config = dict(
    model='masked image model',
    dataset='simulated grey scan slices of phantoms with and without marks',
    train_examples=61250,
    image_size=48,
    crop_scale_min=0.8,
    horizontal_flip=False,
    translate=0.06,
    color_jitter=0.1,
    method='mae',
    mask_ratio=0.5,
    loss='mse',
    encoder_arch='vit',
    encoder_norm='rmsnorm',
    encoder_norm_position='pre',
    encoder_activation='gelu',
    encoder_mlp_ratio=3,
    encoder_head_dim=48,
    encoder_fused_qkv=False,
    encoder_bias='all',
    encoder_qk_norm=True,
    encoder_parallel_block=True,
    encoder_inner_norm=False,
    encoder_patch_size=[4, 4],
    encoder_layers=14,
    encoder_width=192,
    encoder_positions='learned',
    decoder_width=192,
    norm_pix_loss=False,
    decoder_layers=6,
    init='torch_default',
    residual_init='scaled_by_depth',
    optimizer='normuon',
    muon_scale='original',
    lr=0.016,
    momentum=0.95,
    nesterov=True,
    orthogonalizer='polar_express',
    adamw_lr_other_params=0.00093,
    cautious_weight_decay=True,
    steps=5700,
    batch_size=64,
    epochs=6.0,
    lr_schedule='cosine',
    final_lr_fraction=0.1,
    warmup_steps=570,
    weight_decay=0.02,
    adamw_weight_decay_other_params=0.05,
)
Rows from block 3 of the encoder of a small masked image model, named by matrix and row number. Rows with one number belong to one neuron. Each number is 50 + 15 x the weight over its row's rms, rounded and kept within 0 to 99. All counts start at 0. After the name is the row's rms in percent of the matrix's.
Before each neuron's rows are labels from the 100 images, of 14976, where the neuron reaches its highest value: "lies over" is the class under the peak; "strongest on" is what is common among them. Only what is clearly more common there than usual is listed. The data: simulated grey scan slices of phantoms with and without marks.
# fc1: MLP up (encoder.blocks.3.mlp.fc1.weight, 576x192), inputs 0-95
# fc2: MLP down (encoder.blocks.3.mlp.fc2.weight, 192x576, transposed), outputs 0-95

lies over: lung or cavity
strongest on: chest; noisy
fc1.473 101:52 59 40 67 45 68 58 39 40 64 46 54 63 46 65 60 61 71 52 35 49 55 12 46 29 76 39 32 40 60 53 46 49 32 47 42 40 47 65 38 58 43 48 31 36 48 51 68 64 55 47 48 55 37 57 44 39 42 37 54 52 48 63 30 62 44 51 75 30 54 76 36 54 63 36 97 70 44 88 39 61 41 46 61 53 42 46 39 66 56 76 48 41 42 45 44
fc2.473 042:60 56 49 66 52 13 56 71 61 60 47 56 43 32 82 56 76 45 60 36 61 67 49 49 40 52 45 38 39 56 70 46 31 46 48 07 32 35 49 16 54 45 36 63 40 59 49 64 49 51 66 26 52 53 39 51 76 46 43 53 50 60 70 57 61 52 69 53 29 33 58 48 46 20 41 43 65 83 42 38 75 36 51 49 70 61 42 19 50 45 50 47 54 81 46 45

lies over: air
strongest on: low contrast; head
fc1.428 095:34 57 35 54 36 54 72 60 90 35 45 42 52 36 51 38 51 47 60 59 41 59 50 63 59 47 48 54 64 53 47 47 40 23 56 39 56 73 29 50 47 72 45 43 37 13 27 44 55 57 62 28 52 53 30 35 30 32 64 52 41 68 33 66 53 32 63 53 64 53 27 38 55 16 92 65 77 50 55 75 47 36 55 40 51 21 38 47 15 59 60 70 43 53 47 60
fc2.428 160:43 55 44 60 59 32 56 64 54 65 62 40 55 46 68 55 72 27 38 29 52 45 38 51 26 37 36 87 70 43 33 37 41 62 47 57 49 84 38 32 46 51 33 33 34 87 40 67 57 67 55 76 45 35 57 42 43 38 56 41 84 49 47 28 35 63 49 81 60 64 48 77 55 35 35 38 70 41 57 42 28 75 53 57 47 77 39 35 58 64 44 45 51 48 77 62

lies over: air
strongest on: noisy; low contrast; chest
fc1.153 095:59 38 33 62 66 81 39 25 48 66 63 42 46 33 58 41 70 54 43 25 47 45 24 43 00 71 44 58 34 60 53 60 28 17 65 81 54 40 48 42 54 39 46 60 48 49 44 37 67 45 63 36 22 37 53 46 34 29 43 49 71 41 46 33 30 47 39 48 24 47 33 74 59 45 61 35 57 25 38 51 21 58 36 74 36 49 41 25 50 77 80 50 63 31 54 53
fc2.153 075:50 51 44 32 54 26 37 76 49 63 20 40 45 30 25 67 41 47 75 34 35 62 53 62 53 40 26 08 72 40 42 52 46 60 49 57 41 38 67 33 34 44 44 70 51 50 31 84 48 43 54 55 46 61 39 54 53 63 64 38 61 63 24 25 44 32 56 30 46 40 85 53 47 54 41 43 39 45 33 75 66 42 56 38 53 51 56 45 44 53 36 62 75 85 13 50

lies over: air
strongest on: streaks
fc1.365 099:76 51 54 70 64 46 58 65 31 46 42 66 32 48 30 68 73 46 56 75 34 77 39 51 72 58 21 62 51 68 34 29 86 60 32 48 73 55 40 59 78 52 51 56 40 49 53 37 58 61 57 65 58 49 52 33 49 45 53 63 29 61 52 59 53 52 65 61 42 26 24 53 48 47 37 70 44 62 29 67 13 52 45 69 61 52 32 55 70 41 51 27 52 59 55 34
fc2.365 128:50 35 85 52 15 63 53 36 57 37 59 46 66 74 63 55 48 55 72 30 35 31 45 85 63 70 53 40 61 46 44 65 45 57 57 24 72 56 20 65 42 52 36 27 66 64 78 77 74 65 44 45 62 38 52 39 42 58 57 61 60 63 41 49 30 44 44 22 43 63 65 34 16 70 66 85 14 48 47 34 59 53 34 75 24 74 75 53 42 61 52 70 76 39 52 72

lies over: organ
strongest on: noisy; chest
fc1.189 100:48 59 47 58 47 52 54 55 72 52 06 42 22 50 50 63 75 34 52 60 62 62 36 43 51 73 69 48 23 45 53 30 46 43 44 49 60 83 71 68 66 57 77 37 33 53 75 38 62 44 59 51 38 42 57 39 46 38 49 65 48 63 37 47 63 73 41 63 62 38 24 40 67 50 29 62 75 61 45 83 53 32 42 48 45 80 67 35 57 68 48 58 63 52 67 61
fc2.189 038:35 59 33 43 71 48 47 26 45 44 33 70 35 35 41 36 58 45 35 47 53 61 27 18 48 34 67 42 54 33 69 46 44 48 40 48 52 81 51 32 60 37 55 42 87 59 52 53 52 61 47 24 42 58 09 64 65 62 61 94 52 58 45 57 38 50 51 59 27 58 37 28 40 39 75 30 52 87 54 60 41 61 46 46 53 36 46 54 32 79 60 70 78 28 70 80

lies over: mark
strongest on: ring
fc1.115 102:54 57 53 43 33 83 48 49 42 36 56 46 48 68 77 38 73 61 35 34 60 52 32 67 57 31 47 54 50 65 38 90 35 55 88 69 67 37 50 26 51 52 59 44 36 61 40 55 28 54 61 55 52 61 62 32 35 40 71 63 39 47 51 66 28 61 60 45 39 56 67 50 59 62 52 87 32 55 49 65 47 43 41 36 34 96 44 60 60 58 32 76 36 06 54 44
fc2.115 065:29 38 76 57 56 56 49 64 54 64 04 54 30 49 75 77 69 43 51 41 65 31 59 56 58 23 51 41 55 46 66 37 55 49 60 86 37 55 35 88 57 34 67 56 32 54 49 39 88 28 62 46 45 55 47 50 51 49 47 61 68 68 47 72 41 62 49 53 58 27 37 42 69 50 20 53 47 49 63 57 48 77 48 60 59 32 46 65 65 59 65 79 51 76 28 55

lies over: bone; mark
strongest on: limb; ring
fc1.272 106:36 53 57 61 23 64 37 36 63 55 51 43 62 37 69 71 55 18 50 67 54 58 73 36 45 67 41 21 75 45 49 79 41 44 41 71 62 52 49 37 58 47 48 52 53 63 51 54 48 41 58 55 68 17 85 49 58 50 51 34 76 44 60 61 42 60 66 49 51 17 48 93 79 25 45 47 55 40 71 53 44 45 57 50 33 65 51 39 27 46 71 71 66 35 50 48
fc2.272 116:27 41 50 86 62 42 36 55 54 26 37 30 58 79 47 57 42 36 38 57 70 28 38 46 55 45 43 57 70 40 24 44 57 56 56 64 47 57 41 67 57 31 65 50 57 22 79 49 15 33 74 38 47 34 71 61 28 61 53 55 74 52 64 44 48 55 57 61 89 56 52 30 37 40 69 39 11 46 41 63 55 60 60 58 46 32 54 19 54 42 56 37 50 41 65 57

lies over: organ
strongest on: head; ring
fc1.552 097:38 31 65 56 48 54 67 52 30 34 25 54 67 49 33 65 65 46 49 54 47 56 63 37 67 52 58 51 48 26 26 50 40 42 36 65 38 38 23 51 69 43 81 63 64 42 46 28 66 76 40 36 57 35 53 37 47 57 79 51 84 51 59 61 75 49 44 29 49 62 42 52 68 33 36 42 97 55 37 59 45 57 42 67 51 32 62 33 60 57 46 66 52 36 65 52
fc2.552 106:57 80 37 34 40 43 62 48 49 50 62 42 37 60 34 47 62 49 21 59 45 43 50 45 47 67 54 13 55 58 75 85 56 46 24 53 62 75 38 34 57 32 50 63 58 34 50 37 53 67 27 66 49 21 53 50 32 69 28 16 26 83 32 84 37 49 43 50 57 40 44 47 48 68 66 56 23 65 49 43 54 65 36 70 44 68 49 53 65 32 56 45 54 33 62 40

lies over: air
strongest on: noisy; low contrast
fc1.268 104:50 58 68 21 60 59 70 18 46 60 44 63 27 47 47 45 70 57 51 34 56 37 29 47 32 66 34 61 46 68 48 49 61 23 58 32 07 33 69 53 50 42 47 34 41 09 48 32 57 65 59 44 30 32 36 64 80 49 70 37 49 55 47 45 51 63 25 61 57 43 47 69 62 27 93 48 51 45 62 71 59 43 52 62 25 64 48 72 60 63 39 40 20 52 69 47
fc2.268 101:51 75 54 22 56 55 58 64 66 60 42 57 43 40 46 40 60 55 58 59 63 34 43 42 67 59 57 48 57 45 65 35 31 70 57 61 41 48 43 80 29 38 69 47 46 54 45 66 48 43 50 45 49 60 53 36 35 44 33 71 90 72 61 38 53 33 69 30 58 56 61 28 55 30 57 53 36 55 59 34 45 57 61 35 73 65 55 50 60 53 48 60 38 50 22 41

lies over: bone
strongest on: head
fc1.6 101:33 39 58 35 65 41 34 64 54 34 80 42 43 24 27 54 59 48 63 55 47 49 48 45 37 74 58 50 67 35 30 61 48 51 70 99 63 65 38 45 49 72 67 48 54 47 45 34 79 58 62 48 55 00 43 47 38 60 46 46 56 35 48 75 61 43 48 56 34 38 56 52 43 31 41 72 53 35 41 48 27 23 55 37 48 61 58 40 60 60 52 41 23 34 31 44
fc2.6 084:48 52 60 47 42 54 70 36 73 66 26 49 54 46 30 58 27 61 05 37 71 54 61 62 20 50 44 44 38 52 52 77 54 53 29 28 56 57 37 54 68 36 73 39 64 30 61 43 49 10 60 48 41 88 36 64 56 43 61 73 36 51 45 53 35 69 52 15 74 71 42 42 42 32 48 43 52 62 33 36 70 55 22 52 45 50 62 50 42 72 41 40 59 40 40 44

lies over: air
strongest on: low contrast; chest
fc1.65 101:39 43 70 51 51 62 60 43 35 49 67 50 35 52 37 43 24 47 39 58 41 48 32 55 50 51 24 43 40 60 33 41 41 52 52 45 49 32 26 42 43 79 20 60 34 54 53 47 36 47 47 56 83 55 44 49 44 50 82 40 53 71 71 46 48 48 47 65 38 41 20 22 62 46 31 59 66 54 82 67 66 69 28 48 32 35 67 59 46 51 36 44 59 45 63 88
fc2.65 090:68 41 64 30 19 56 47 65 29 50 78 40 42 68 40 29 57 42 41 40 57 69 45 72 47 38 71 49 41 53 21 65 45 37 31 60 70 68 73 35 52 44 43 64 47 41 42 63 41 77 49 62 53 58 50 35 56 55 54 48 39 80 18 35 50 09 73 55 49 43 46 69 55 49 39 60 31 60 56 66 65 14 60 64 64 31 39 63 34 61 71 22 37 27 59 54

lies over: organ
strongest on: noisy; head
fc1.126 094:72 53 22 41 69 73 60 55 60 24 37 33 30 52 29 33 59 42 37 55 59 35 59 65 37 49 70 59 37 36 53 50 64 28 80 48 32 48 52 32 33 57 61 65 75 47 42 46 56 58 52 28 32 34 88 69 58 48 72 55 32 78 50 40 32 26 59 42 33 46 71 48 46 46 47 17 49 54 52 42 64 50 68 90 44 65 51 32 66 62 40 44 24 38 64 46
fc2.126 129:43 30 57 49 43 62 42 58 59 36 66 71 77 44 59 76 26 67 53 67 74 49 26 44 67 47 24 36 45 82 19 42 41 56 75 55 47 47 35 46 67 27 40 60 57 49 45 52 49 60 62 65 58 31 46 53 34 62 06 33 58 45 42 29 58 48 27 68 57 61 58 87 31 26 35 44 36 55 52 38 55 51 52 42 41 50 36 62 42 69 42 42 77 33 49 56

lies over: air
strongest on: low contrast; noisy; head
fc1.446 098:43 43 35 29 73 63 35 66 36 39 41 71 15 52 55 53 41 58 57 57 44 43 39 26 50 39 45 59 30 50 54 66 65 49 40 62 62 50 65 62 21 72 30 70 51 41 40 31 45 55 27 47 48 45 38 44 34 63 51 47 28 71 57 67 80 44 64 50 53 99 45 50 71 29 49 53 56 43 47 28 40 23 26 37 46 53 78 52 55 74 72 27 47 16 69 26
fc2.446 147:69 50 64 43 34 82 52 49 47 41 81 50 78 40 58 69 52 61 48 38 35 48 38 69 62 39 65 43 53 64 26 52 58 54 37 54 75 47 59 48 49 42 43 65 43 55 73 54 47 47 78 58 71 69 60 41 34 43 56 62 37 67 68 45 23 26 56 41 64 26 54 72 53 54 74 34 68 47 31 76 63 63 43 69 41 57 44 49 53 55 50 45 53 53 59 63

lies over: soft tissue; lung or cavity
strongest on: chest
fc1.423 109:60 30 59 52 37 37 41 34 54 29 52 51 76 60 65 34 52 50 44 38 64 53 58 56 49 42 68 76 28 40 56 30 49 63 46 58 21 40 27 51 36 43 59 52 33 64 61 32 35 33 56 56 41 73 16 65 65 48 45 52 53 50 67 77 57 31 99 60 57 67 50 76 66 57 40 76 63 51 58 48 37 68 46 10 41 42 29 64 73 65 40 36 67 50 64 48
fc2.423 127:43 52 41 40 68 64 33 41 85 72 63 30 32 48 41 43 53 49 38 67 15 65 29 56 64 68 31 52 37 62 73 27 45 19 62 38 51 29 42 37 62 49 75 50 47 17 70 61 74 61 36 71 61 59 52 51 39 64 42 65 50 63 36 53 80 38 41 26 34 63 29 36 41 54 24 51 45 62 61 53 54 41 54 66 20 93 80 49 33 31 64 57 47 75 60 44

lies over: air
strongest on: noisy; low contrast
fc1.343 096:54 40 25 39 36 42 43 38 01 32 36 78 49 36 64 81 57 58 47 49 47 52 29 70 75 62 35 76 56 30 68 58 54 51 40 76 97 27 43 82 51 67 39 41 44 41 54 65 35 58 37 37 71 48 49 56 48 55 53 71 53 62 37 43 20 47 65 54 50 56 33 50 71 50 37 44 56 50 55 40 74 23 55 45 35 54 39 48 68 36 51 65 41 62 49 64
fc2.343 080:37 61 58 67 86 45 41 44 83 49 56 42 46 59 29 33 55 57 14 44 26 25 50 48 20 51 71 29 68 49 37 28 52 74 37 53 43 57 61 55 53 44 57 38 48 87 58 59 84 48 58 56 54 52 42 65 53 50 47 52 64 61 76 73 67 43 36 58 40 54 59 65 49 34 71 57 67 56 33 32 28 33 44 21 22 69 54 73 20 55 42 47 53 80 55 27

lies over: soft tissue
strongest on: noisy; belly
fc1.85 103:61 59 49 32 47 64 69 38 51 47 38 46 36 39 45 47 26 16 52 37 44 44 31 54 23 62 46 37 38 41 53 47 57 54 40 49 71 51 60 54 33 74 76 52 53 46 57 73 51 51 65 23 49 39 12 39 38 49 57 60 63 56 63 40 41 43 63 35 52 58 65 66 74 40 56 29 90 52 55 77 71 50 59 30 60 65 37 41 41 68 42 65 47 45 76 54
fc2.85 137:51 50 48 44 61 36 56 49 42 90 69 39 55 58 50 50 51 86 38 60 59 44 43 52 86 39 46 25 70 85 50 43 40 44 48 43 51 18 41 60 62 47 34 83 59 51 34 45 66 45 36 49 49 54 81 57 37 57 54 50 37 24 47 40 63 50 39 47 65 52 40 53 34 58 66 52 23 49 24 46 62 47 33 47 44 62 43 45 72 23 72 35 51 64 31 35

lies over: organ
strongest on: noisy
fc1.33 100:79 59 40 46 37 26 73 39 55 78 71 49 29 67 71 72 54 47 46 05 43 64 53 45 30 37 33 40 46 50 50 66 67 21 51 53 74 47 43 38 38 78 52 62 41 47 53 11 59 19 54 63 45 21 62 65 68 74 54 57 52 46 29 76 54 38 36 53 49 44 53 54 43 54 37 59 23 63 68 51 66 41 39 43 33 50 24 48 02 46 40 34 45 32 26 31
fc2.33 124:67 35 69 42 64 49 41 53 56 47 41 44 73 67 47 50 67 72 52 69 53 72 61 45 49 48 56 55 48 58 40 39 63 79 44 52 37 49 64 80 49 30 56 47 48 49 46 36 43 67 38 70 69 65 47 70 49 25 51 63 44 32 43 67 71 39 69 62 41 32 65 47 36 42 48 62 73 28 36 33 42 61 75 52 80 46 75 48 59 53 38 57 32 49 48 39

lies over: organ; lung or cavity
strongest on: chest
fc1.123 116:59 37 47 29 79 45 64 43 27 71 74 34 67 42 44 31 56 73 60 38 57 45 58 38 64 45 49 52 29 48 44 58 36 28 43 54 37 39 47 35 32 46 49 72 50 48 66 55 50 39 67 44 26 50 53 59 62 37 66 66 77 39 55 43 55 86 60 51 42 52 37 44 47 39 45 33 55 64 38 64 52 67 57 47 21 39 48 74 64 54 52 39 72 16 57 28
fc2.123 153:33 48 55 60 54 47 61 39 76 63 50 14 26 69 62 52 52 57 26 56 52 35 64 53 68 44 49 51 45 38 25 18 62 71 46 55 52 68 53 41 47 50 70 47 71 79 62 39 41 58 44 83 77 34 36 57 51 45 49 51 51 45 48 43 30 23 31 35 53 53 42 79 67 62 24 23 46 44 41 36 40 38 54 56 34 85 68 49 49 58 62 52 43 61 67 08

lies over: organ
strongest on: chest
fc1.441 085:32 50 31 64 50 52 82 39 62 45 70 35 48 43 40 81 50 47 68 75 34 59 29 34 51 53 51 49 30 56 60 53 50 49 51 34 58 26 38 56 45 64 62 64 68 56 64 41 63 41 41 51 55 29 39 56 47 44 56 61 38 48 37 48 61 65 51 58 60 50 54 60 69 44 11 73 16 61 52 56 57 52 43 46 34 66 24 23 55 71 46 56 56 69 43 30
fc2.441 083:49 63 79 50 30 29 68 60 62 26 40 43 63 69 64 53 54 29 20 57 49 35 71 53 35 48 60 51 76 24 59 32 74 47 48 42 23 56 76 53 34 69 25 45 46 50 31 61 62 52 30 69 52 57 70 40 56 38 66 20 38 72 86 39 49 60 39 25 72 57 34 65 81 60 57 36 35 62 66 73 54 48 66 51 51 37 72 62 65 80 31 43 61 69 67 38

lies over: mark
strongest on: ring
fc1.50 108:31 62 60 79 49 64 22 60 31 45 53 67 38 65 57 56 46 76 79 48 61 85 50 49 70 78 43 52 69 63 34 38 42 47 51 61 60 62 33 43 39 40 40 98 64 57 88 58 43 63 41 46 68 43 88 40 30 27 64 60 65 64 66 87 52 49 37 51 49 33 33 45 39 36 32 67 44 55 46 31 51 42 28 69 46 46 57 46 60 48 83 57 48 51 46 62
fc2.50 098:38 42 59 77 51 62 71 39 45 54 28 77 77 53 39 61 67 66 53 44 54 41 41 66 65 50 76 36 70 36 35 52 37 53 67 53 37 59 25 55 65 71 31 32 32 58 11 37 47 43 55 45 54 49 65 62 29 33 57 55 75 66 35 53 37 73 62 72 74 66 39 76 47 59 51 18 62 62 52 82 68 46 51 66 38 57 65 39 52 37 47 59 43 52 50 36

lies over: bone
strongest on: limb; ring
fc1.87 100:43 46 91 42 37 73 36 25 42 63 28 57 58 55 69 49 33 38 41 30 78 68 63 40 48 30 58 45 41 20 41 57 40 53 67 44 39 73 39 36 46 30 41 27 62 40 61 55 40 70 44 32 75 45 61 46 42 57 43 45 52 38 37 53 52 50 48 66 68 28 49 65 69 32 59 64 67 49 63 66 39 37 60 76 58 78 49 57 21 72 57 49 93 22 63 34
fc2.87 126:53 67 43 58 65 16 38 50 81 33 56 37 33 48 44 46 22 85 38 55 54 49 24 78 46 42 62 37 35 34 38 40 45 54 66 49 68 39 34 41 77 61 37 70 40 58 57 48 45 47 48 47 60 36 36 54 26 59 48 83 26 71 51 32 43 54 60 67 53 49 40 40 42 88 83 37 32 61 34 29 61 57 56 63 20 44 51 34 62 09 70 83 47 22 49 53

lies over: organ
strongest on: limb; several spots
fc1.294 093:50 79 58 28 70 33 58 38 64 68 24 51 63 26 34 39 43 57 37 37 57 71 68 55 82 49 67 31 44 62 42 62 61 72 54 53 45 62 48 27 47 61 32 33 43 56 39 46 49 53 31 48 54 69 52 65 51 45 57 65 35 72 31 47 48 51 47 39 54 49 42 23 58 66 41 72 47 69 71 77 49 35 30 54 60 55 69 45 37 69 44 55 51 69 44 55
fc2.294 069:60 73 72 48 38 64 48 83 68 34 43 55 84 34 64 51 35 63 30 52 31 42 70 29 18 47 52 59 45 48 46 65 52 62 44 43 33 49 47 61 17 36 61 92 49 24 53 66 38 58 46 53 73 58 74 41 57 56 54 36 66 39 37 45 68 29 51 58 31 64 53 71 42 45 39 54 55 41 50 62 54 46 50 37 62 27 58 51 43 43 42 47 46 70 64 68

lies over: bone
strongest on: noisy; low contrast; limb
fc1.97 092:46 68 36 55 09 51 69 56 67 62 41 07 62 54 75 59 30 76 73 65 48 56 44 58 35 78 46 52 76 25 74 35 60 42 52 55 81 48 45 46 79 20 34 43 42 42 53 64 73 56 14 33 51 70 33 46 62 56 34 45 24 31 73 67 43 51 62 25 59 48 46 49 43 48 76 51 52 60 36 51 56 50 49 31 36 47 67 49 64 52 54 58 44 46 48 44
fc2.97 108:69 68 41 48 65 44 51 51 43 37 85 65 42 35 74 40 34 36 63 49 61 49 34 57 59 34 61 41 44 89 54 53 29 63 60 22 66 34 36 42 55 58 26 83 36 57 47 49 50 56 49 21 63 44 71 72 48 62 38 34 37 36 35 53 44 46 50 62 45 59 37 52 63 41 35 58 28 34 37 48 38 14 75 42 27 55 43 42 58 32 69 51 51 61 50 66

lies over: soft tissue
strongest on: chest
fc1.444 095:34 78 51 81 32 51 40 48 53 44 39 70 27 57 45 46 55 41 48 51 51 82 55 61 49 35 77 51 29 88 55 42 49 46 46 55 38 43 55 64 82 27 73 53 51 62 46 13 37 37 25 56 79 64 40 70 69 57 60 33 53 53 53 45 88 73 71 59 37 56 40 46 83 74 37 67 31 43 45 61 57 60 53 60 66 57 59 32 51 53 42 79 64 62 78 55
fc2.444 086:52 53 68 74 54 38 31 45 37 54 61 46 68 66 53 60 41 31 53 66 73 28 47 16 46 47 53 28 79 89 71 43 31 45 44 58 28 55 60 55 44 73 54 51 73 31 50 49 46 51 69 53 62 38 85 17 50 26 48 44 48 43 35 65 36 41 63 53 30 65 49 59 47 67 54 59 63 39 49 46 46 26 73 67 52 44 08 73 48 38 91 35 25 55 37 35

lies over: bone
strongest on: limb; noisy
fc1.377 087:40 66 44 77 44 34 85 71 59 53 56 52 53 60 56 64 26 58 24 17 32 62 51 62 43 51 40 18 36 46 76 36 48 56 46 62 42 48 68 50 27 47 38 51 46 21 40 52 35 63 49 30 60 58 76 56 43 77 36 37 52 46 37 52 46 53 45 62 58 51 62 27 58 54 58 48 45 47 59 38 56 54 48 77 60 30 60 26 28 20 42 46 79 46 39 45
fc2.377 097:55 29 28 61 66 74 51 68 39 52 59 56 49 62 56 66 68 48 33 73 77 27 61 59 77 66 39 49 61 79 52 27 37 50 48 26 86 44 46 32 56 27 77 31 54 59 71 51 67 34 38 37 41 60 46 45 31 56 40 47 63 47 66 28 65 65 46 40 71 35 45 35 52 61 48 34 56 43 38 27 38 67 47 26 60 37 33 63 62 37 38 43 21 68 44 44

lies over: bone
strongest on: noisy; belly
fc1.170 084:64 40 56 51 67 54 40 23 34 56 61 56 38 51 50 34 16 25 72 43 52 30 66 19 52 68 61 26 66 31 64 52 60 57 36 70 50 54 35 55 47 65 45 36 54 51 72 50 67 58 39 40 47 38 43 37 43 43 69 35 78 51 31 52 80 35 76 55 38 26 31 28 42 38 69 24 49 82 57 59 24 43 54 47 67 26 26 70 50 57 49 51 42 56 44 43
fc2.170 094:61 39 88 40 47 42 09 64 81 91 54 61 44 45 39 49 52 64 57 51 08 56 51 55 51 62 27 62 58 61 31 50 36 50 67 60 53 62 61 50 67 53 70 60 55 36 68 64 51 53 34 35 20 62 47 57 46 39 41 44 52 29 51 41 60 70 52 51 57 70 43 50 37 39 48 68 48 54 60 32 54 22 25 33 56 67 53 65 25 59 60 81 42 54 61 69

lies over: bone
strongest on: chest
fc1.497 112:11 56 61 66 27 53 41 41 33 20 36 62 46 44 52 48 67 62 53 62 41 47 64 64 60 64 49 59 63 46 52 74 42 56 44 37 64 48 34 43 32 42 46 42 80 65 74 57 26 35 41 50 79 50 49 69 26 68 51 99 46 40 73 70 33 47 64 68 31 65 60 46 39 61 68 46 24 50 41 30 51 43 62 16 58 45 36 39 58 38 56 32 51 44 51 43
fc2.497 129:75 49 68 58 62 72 59 64 36 58 74 51 67 78 65 46 21 40 77 08 41 68 37 59 51 33 52 40 35 52 39 41 55 65 66 35 54 75 35 50 68 30 61 46 60 50 53 35 53 66 73 52 43 56 55 50 51 57 62 36 41 43 36 60 53 26 47 35 69 47 43 50 44 53 52 52 57 62 59 57 44 52 80 53 57 28 66 67 52 67 34 63 67 46 49 43

lies over: lung or cavity
strongest on: chest
fc1.143 086:81 59 52 46 74 64 55 39 42 72 22 58 42 28 74 36 55 45 61 63 17 43 45 59 47 50 61 55 65 60 43 58 51 46 40 51 44 68 20 45 59 24 38 43 40 57 20 38 33 29 61 59 96 54 29 53 42 21 32 63 55 64 53 56 58 41 50 57 47 78 51 43 56 59 45 33 61 35 61 38 65 48 49 18 44 48 58 44 50 45 44 62 43 49 59 49
fc2.143 063:43 61 61 47 54 26 39 15 51 68 48 34 52 55 31 35 70 89 75 49 62 39 58 91 30 74 54 61 41 47 52 35 55 50 66 57 16 74 37 67 47 42 44 59 51 20 31 29 79 61 36 45 38 57 36 74 53 42 57 14 69 55 38 52 45 52 44 46 48 52 38 63 19 39 34 56 31 54 50 45 56 51 37 75 33 52 61 27 52 51 48 49 30 55 37 50

lies over: organ
strongest on: several spots
fc1.468 100:73 62 56 34 15 56 51 49 39 48 34 12 33 81 26 22 28 49 51 64 28 62 61 67 66 43 47 41 70 50 57 60 60 48 38 34 81 67 75 27 50 50 81 40 44 71 46 38 42 38 37 55 50 68 57 56 34 54 63 49 28 77 40 37 58 53 51 46 62 46 59 54 66 39 67 75 36 42 61 78 60 52 46 36 57 90 53 49 23 47 42 50 46 55 42 40
fc2.468 074:69 68 51 40 87 21 41 62 56 63 34 60 39 47 71 46 47 58 72 38 38 82 46 61 51 56 27 49 50 37 36 74 64 62 55 84 30 30 44 57 61 61 54 55 61 30 32 41 71 29 48 66 72 34 51 45 43 38 81 46 49 49 27 59 45 56 57 48 47 46 49 58 55 54 59 43 61 57 59 36 47 44 56 59 74 13 52 52 55 43 17 37 65 33 52 50